From a checkpoint of a small contrastive image-text model: text encoder layers 6.
Rows from expert 5 of block 3 of the text encoder, named by matrix and row number. Rows with one number belong to one neuron. Each number is 500 + 40 x the weight over the matrix's rms, rounded and kept within 0 to 999. All counts start at 0. Numbers have three digits each.
# up: expert up (text_encoder.blocks.3.mlp.up, 8x256x256), inputs 128-191
# down: expert down (text_encoder.blocks.3.mlp.down, 8x256x256, transposed), outputs 128-191
up.156:501510483487484524567535493534521501427512462477503505494463503391506427477491469497555460427465524463500516496477518509518518500536596526478509511526493506555488515566534545476529524457484499
up.157:569564513462436520528447552549563544491516504399528478521524558448493411486589504435537443500535554564473459557524467460535511543481537454537494575542508557521424487469531482495492510492414487
up.158:465553523530392527517572523539593579447446433471639485467582454401521428479589484577462540580411458476585576488523469526542565565386590414429520493423501473526511517571534641515388559445474528
up.159:545531470451477432573511488537520499426538488434557512550557528417576475487502507509587500504521540552523476584506537419557481462498517509549534462476526520566482506474479489506520502470499525
up.160:517498478426474414518435508573538512482576518414526565534501571526578470503524574446561485500507569563521457605571537483596509484490524498527581490502562544545430480525415528478590497517486442
up.161:526535473460489494565481498520568510491530526485526524588531538474522454524570540543485478507492571538506451581529501462508574475463534497544553502491545534517448514533504495530481483472445445
up.162:523550534450441498506521494517542551457538474453517526473575486475522404477521558534451529492515518500567497513554486548474538509484530433449499505459524573473463447479550495525465508506510496
up.163:509525469508466491546435473492508490504527506527477497468440514464453515568486531516518484448505501522527500500487511438463469421526535481470475435425497444536460485515466552517520568528482551
up.164:513502478477525471542568488515543472464486507441518535492512521404464407481521527533540488429493514500473516541533528518480501515552536469461560518488492534547491499506504591466465532455448515
up.165:450580451519535491540443472492463530436565559532491449424452542492518475556517538519579443476492500469477517499461495487543518459509585538472492463425531456553442381481475555393503541473477521
up.166:484516485517432503542544520508527524497489458440602499488554446412500447522543526507503491520490453518511492498592481490503558502468561410465526425491531486487475485483499573540460482507479470
up.167:550473510479442504622498567545554521498495486458515494527478454497559496527481522491569483531467489519475505555516493468548522483451513480534531468513557498596448487511466539532497498443490488
up.168:526503524489502478513513534504510462477503532525468514511486574440504474534460581550499496438486464529559484545477500433484485535547465440552511501437520555511493500475482541573515516495484506
up.169:478499411546508479569464506547496517536477399465516521513539521533542525529498518477572381507486517533462495500514491491533516436470548530527502440461539477586466503532415538462513461596475505
up.170:500580477545459450560526439589549522446508487486528474508513466504546531527569482504539479511484511538566488496488481483569537454430511507496525463483470460531478476508455523444493455467521556
up.171:610520483458508455527476517604578497451496530456519485551514493491534449453533481485546480504552551566547454552503508467544552501478471475549538522495523486537430477511480519499505490503438462
up.172:584472465555492517563542490489544468551549538489454552514457581509527508582511555575546450446534547547471431545524572488521520478496503460571564467489534513513516478495453522498597523509567482
up.173:523550460472466442496561477589563548458535483461509458535526538489577460521526531446562443438523523539487506573545478406555557476503511503507546522534464506507490533489427505480515520533465509
up.174:520501435498511482549416536554504487503533489463504522489522543564575477521515546492564430532472604567515444559540463477568535493496496510534567509498518505553391465550442493532531501517481510
up.175:484504523577465492577470513509529511478575486494540503489503475448501520553568477558463535503489481507558495503535528549522467453418498485473461495446513511484516555492501583549466532470456552
up.176:538520509444484494560551504556567495483530511383533488516470509424461437486485515513551446462470513523507496539505515545497515504516565481482539542504496483539498531489498547490498568471455518
down.156:454564490459546561487492530489531436441481523504517484489482473501458433452498547498534530492538561623402577488460467569505495498537509458524509475503412476499549551487522461485460528494462497
down.157:460495510481495470468524505491552426505447468506566527458522449525491509510509492508499476446472584530450552484525465527472534530573583408498520416528518460481460481513509474469462458521512424
down.158:532582550434390467526500464598575496373513523529546477582543505429439486458580493528485496516466477440541588518553500468600619422418494427338583444441498490494486506572594632486483496427457505
down.159:471488527505519515477495487489529532450533505479500534485517459492480437476471470462496545493515526501453580527456493545482497529500536474510500494446434525502512503460543494536461545500445480
down.160:526497446551432463571463520485495418550530497461490540566516499550531558572515499501552513488476610501450460535500543480546545429547471505546527473498556505554460457555512524517526479500542489
down.161:499495465525456503482477508486531462540525485479472513482500519551565478508469519482510460495505543520473409565552560540456487479510489533554488494561480529491432484541476500516476459564476449
down.162:494505543413407416485517420534533498466483478540471511544528536494509515458510548471493522496555471494507576517493433510565519520494504446427600506484488509480540497527542545460505536463445483
down.163:500546542512522477523555489506511548480524483482487449482542513490473414479482487522524491571525543454560442477514540473585467442469483517419532552459495514500507436553465571484454514492483482
down.164:472548551474530576484491497535532493484411471492476498498515446476468432495547542485533536504548497582439600513481435578494480519539557467506472482490418462483549533473489502492475510468494487
down.165:503464462486516474522438520469521472579579563474501413504495529573550497520486511462503466442486493446542388531552558495528518460426530604514445577489528523497458466467463462501505519470455546
down.166:541563518439457507494507452550545518419465526483481488540524563489451459419548514504530497542483545543479548486456425524553539515490524427432558488524431487453477455539547543486462531460419486
down.167:501500437508483514496518498504514543462529495491528441515529534533514467451484427507525494507449499436526462456500503482540522485475518564419494536454553487535494469533494559482509535507494560
down.168:541534546467483443479542454521503567441494462539488500497554504485468433541427512542535541505498516447609451450477502483551515500435454496464551480402480512467548472527460539509486449486527558
down.169:499436467499487490514525506534524500467557557446535442528493561478533488499529518537506484486443490511534480509508525492549514453509566548465428520469461488533472459529541520433514512504487499
down.170:489509512555516492475503538514486520470507542479472489478500487554493399492495470457476493511518538542490495490523457574449522513523500517516474574547454517470479496517493447494405504501465520
down.171:477473535523505493478496523476487484503427480466498546428504467503484423480481484491527530439467552534508537515507490554504500498556519406510528477476481459493531443519513512461510436526518460
down.172:506557458492500541487435510503532477527506551474479498524511573521498496514455561465509528507522549512512485454474484590429503552488483514556547502514470545519499526521514462458489504487431458
down.173:525527538539561499460505518497474476506464525492519548473564459473509424523444527532498521525500570531455524536503538539498478504544504457528549494508422561539496494472433479489480473480520424
down.174:530447492514501474510519506505500460498558540495521477510528552514531537487453484472562497440484530474523472538473525458513472445535550520553499505530531550571508505467483538557572515508528476
down.175:568573525461448499499492502558535542424505513496461473546562551471486446473550564523528475532548478517531523504498431509536508507440515467422569510480482532473491493548532534485450530521496506
down.176:459536528451526564506509505522492439479464449465510523524499449487462522460473521491523507546471490555394630453469449551439505519568547425443460464476413429477496533448531481468451488477515494